A small image VAE, trained from scratch.
Model: encoder arch resnet_bottleneck, encoder norm groupnorm, decoder activation silu.
Training: normuon at rate 0.0048, 9800 steps, batches of 128.
Data: trained on rendered scenes of toy objects such as cars, trees, mugs and chairs, 195000 training examples, 6.4 epochs.
Rows from block 5 of the encoder of a small image VAE, named by matrix and row number. Rows with one number belong to one channel. Each number is 128 + 32 x the weight over its row's rms, rounded and kept within 0 to 255. All counts start at 0. Numbers have three digits each. After the name is the row's rms in percent of the matrix's.
After each channel's rows are labels from the 100 images, of 14976, where the channel reaches its highest value: "top examples" is what is common among them; "colour at peak" is the nearest of a few named colours to the mean colour under the peak. Only what is clearly more common there than usual is listed. The data: rendered scenes of toy objects such as cars, trees, mugs and chairs.
# convs1: 3x3 conv (encoder.blocks.5.convs.1.weight, 112x112x3x3, each kernel summed), inputs 0-111
# convs2: expand pointwise conv (encoder.blocks.5.convs.2.weight, 448x112x1x1, transposed), outputs 0-89

convs1.29 114:040045113154122103141065127138116069150109116108106113103071103145135100092119108078146129093159188141083126089145050138132126066129131177139091090034073118080122162133122131099120096096132126105041166087105143088142125138109174088134105104150079118086135123070121120128124152136155109148134145111136125136110135119125103146119128102081
convs2.29 105:065071118120095125194167074089045030127134113109131133074136102001117153129136123119047125064070168155160150000117125104100111092110113143109135160111131101132111147124105125175110117084109171178103165105124144086156113135151138100070101116135048134007162115134099194139
top examples: bottle
colour at peak: black

convs1.8 086:148114082171135117120124052084106168137136118121112169120088085126144108115123149132090070137029100093055131106147094117079093069101147186148154158102046131065044140116122137157105119112107162077125119089157140116173140118152154126100129091104135123158131093146099095138110131128117115069114135186115153172109114083112128091083133144145
convs2.8 096:100124078123080086079133114130119069116121085116154169144098124187133117141150131113107156114068127117135049075120169142116095071116133100080130048143121123086070120166115090125149121065000115103130038093126092113164128101143114126047175070119045111104121131110060143168
top examples: hammer
colour at peak: black

convs1.57 103:103136139166125133126079112152175153123150145148165154127088106116129104101131139115129100123149112137103110126124123055073139182085130137173126124108205153136117134118112121100091158113138183164111100090141110130121134118143116125135110119135112104115112082087139125000149114120097087114123114063131155014049088130079148080149124088112
convs2.57 114:198191099126122133156105143145139157109114116107139137122100113130196120133108168122160102120137142128139112138175146172127181168141108118140166151130119184111109191131172134133176177136175157144099095163144117133134133109116122106090156144120182119176089112167151083140
top examples: count: one
colour at peak: brown

convs1.49 076:129170124132116122092100145156159174142091120195110120120135128200099128138116114130160140206139128142152201082122147133140128180165186126156099058138219102110154098185148118118121159081161120121120108120192169181076128113100123124139123104146118081148147144115102141166160074156183111150144168125101116089119082109047151107136117158109
convs2.49 092:153127098164093102137069121082115195118137116110135129076103129109166120125137166076076122122100107067108109178150145163069135195088152138214115091139136142255113140122174083142143153132158152152129160182130127064145179127110122147055072090103123103113109128106179108118
top examples: count: one; ladder
colour at peak: grey

convs1.63 120:158111135192127119148160114145092108111063128117142166127126116096127086123131083129103134146155140137127121158079137132160159156108147115084154148121120117135105176119149134156167099149153124116127167158135123099135181161160108192152106090096133116119153153148171243205142130076155121143150172124145117255154169167133126162162173144158
convs2.63 113:139135119116132114116131119131156122125123119120132119129130120139142130135119141120117132134153114126144125106143141145127158140120126128125135139127131138156122117128143123125118135135138130142125125121133136148123136138131130131123156139120124134117125124126118120128
top examples: count: one
colour at peak: brown

convs1.58 093:170133165123128123111131166108152144118166111160136176134110121066123156138080167166119136078098157145185130186092113229134143171096144165172088161168158158138093109170091122151089106159125128099157193060110116156135120123072072137169149105131099072157131105118123144116160093141109099087166138159163149063117077137109106122108180118166
convs2.58 094:127145142167166196047164056137106057203106138133110139144063111142158119136131135169043121099123168147099111037142079132143127152120175139157111111121112138128120125135177118071133135132104147130148168071121161124116095118115160121174130112168156114169174160120108101130
top examples: count: one
colour at peak: grey

convs1.91 092:103119135122152108131164180160113150117154108094069122192151109110123147177227122126107169168169117138131179085091122144135152099117082173141160158114098149123153191115138163122168074101104130138090112108176121154124094159117174151112088126138122126112135122128109173200121119141177095197116155087134075228119127144112105138113196116138
convs2.91 105:035080128149121132092184122152158129133115153117119110147113130143062130117137022150178176119109115189115148128058110043111089117142131140118110119159152024152089053141076122122220029107173110146144154145160131148112124111139111144134159111147111110109144114178152124107
top examples: white object
colour at peak: white

convs1.95 132:173089098099104114144121068113154134150114067163158168130090136127153144103123182153086094096088095086126129102091135083104124160079142095117162150098143102155113092137082146100060186118117132146118048110136077187121153126142148115149129095121121138147140102103193117046175137151160168147123192102152149077107124152143151115198163100164
convs2.95 102:149139138110133152149102214111127118121122143145143120137149121124153127157114145176133136147185109100145140153157145138140116115164124152174115119099143149145119139110130128154112154181197151146130167148129125146102132144128165135132150136124157111182119157120095115129
top examples: count: one
colour at peak: brown

convs1.61 073:211128124118139130151196142154154135121129060077099093141186103111111174164183156144122148141128134105137127119070168141126186137107115119166125157091188189149181148116111122154148189188130126169124113129136122128115148105138131134087111160125198121134129102117106145157171135122124134136129071106148156213117053150065131157113179182148
convs2.61 087:073099155140157105140174109140167083114117063125125159149135127121111124127120118187134139110182171159127136068125126121174107083064132129084078065177149131093063143073059106104077109175091079176073086181150136115135094190128144091200129126173107140117161117097047129147
top examples: count: one
colour at peak: brown

convs1.23 094:099108096135097125204105116165189131104096195133146147179115068148141092065142130162080064147141125144165119143126115110115168129098186144181104152131113177160111154102148087163110040085108101121152141116087091115118096109123132127093120067180132091137077112136118135129141155112069084124116121125152175133156062135075157138167159123160
convs2.23 098:038073138104123079153181052140147105159160118103098141123181086115059156103112050152133090092070126085123103165065184061140059134103138115123176120131095068104182068162089148156172050144063147158136122130112163110128103133110129116176128134097120151061108118120177136143
top examples: teal object; its colour: teal
colour at peak: brown

convs1.30 087:098071186162022065144122117144103163149103128211109145117088098136132106109113125117092072133120102112129138101126142200123138110118110186147101132182139119105176110154076097143145113107100117111119103186118156085046126145153133099104166100183118143116163140100103134158173108167150166173137119100120139135163149146064146079171149108131
convs2.30 112:146135149127131092119116122110104126179117150138137137150045123144145125134120175114092133161121132090085156147170139156132160136160130120081119097101116170069123162092160133121129193138085103105162098145124105100154102103141164078141095131109099146124088144152094122130
top examples: hammer
colour at peak: black

convs1.60 072:105121108208038151139129108146132104098098072090187153089102116119144171120164092125097073157094134140128135083103086105126102185123112135115115147117102123134083147119092181062200115113140094129159129155086133136121174149153093173107089164134110096099148079148143116064192134082145139126139147089162117087118122160075099124184120163148
convs2.60 099:120127133131135119136114106121118123130136125135126142125127116132146132098130143130131123136126133121156122120143118139115125137110129136127127131139129143089124142136139127117127131135126137096133146148130131157124124115114134117127092123122119114147131129128117106125
top examples: count: one
colour at peak: brown

convs1.37 106:148116135133141077114165119093120088133103091079132126065156123136090142132173132045115149142183062156169150119182093087072140127149101140091105172128153102156168116139081174113043128087020126136140075067133156063094146154118101156147122126142093126131139111139143166116093140143142163090104109102138123134088136121099145142165131093102
convs2.37 091:158157178132142235140162213146154199127115137142131099082124167157152147122124157163137154176087122105111150179153133166074152133164134129156174158130117165114140180124168160158168174177106090146115121162196160129142133073169174103000101171116135118218089132126140195127
top examples: teal object; its colour: teal
colour at peak: green

convs1.12 070:133178155125130119116099105169103167086146174109113135172116056076125163120172180193154142140126158149144128151177041147079088132175075103128133123157094136159155129100183143098117132088123181136185119048068122120142084103110088097133128145129133086143154138144114160172149099090108117148098121075076063149118170129104151114114143109125
convs2.12 090:067029125148179102255009063145144081126127161111129103162134109077073164139125060154153146105127139151117148099064104059112079083093146154089065134157133072134143061104041213156095058057091140100076153119123141168145144067141136107105074118140090150030135114144134130140
top examples: light from behind the camera
colour at peak: grey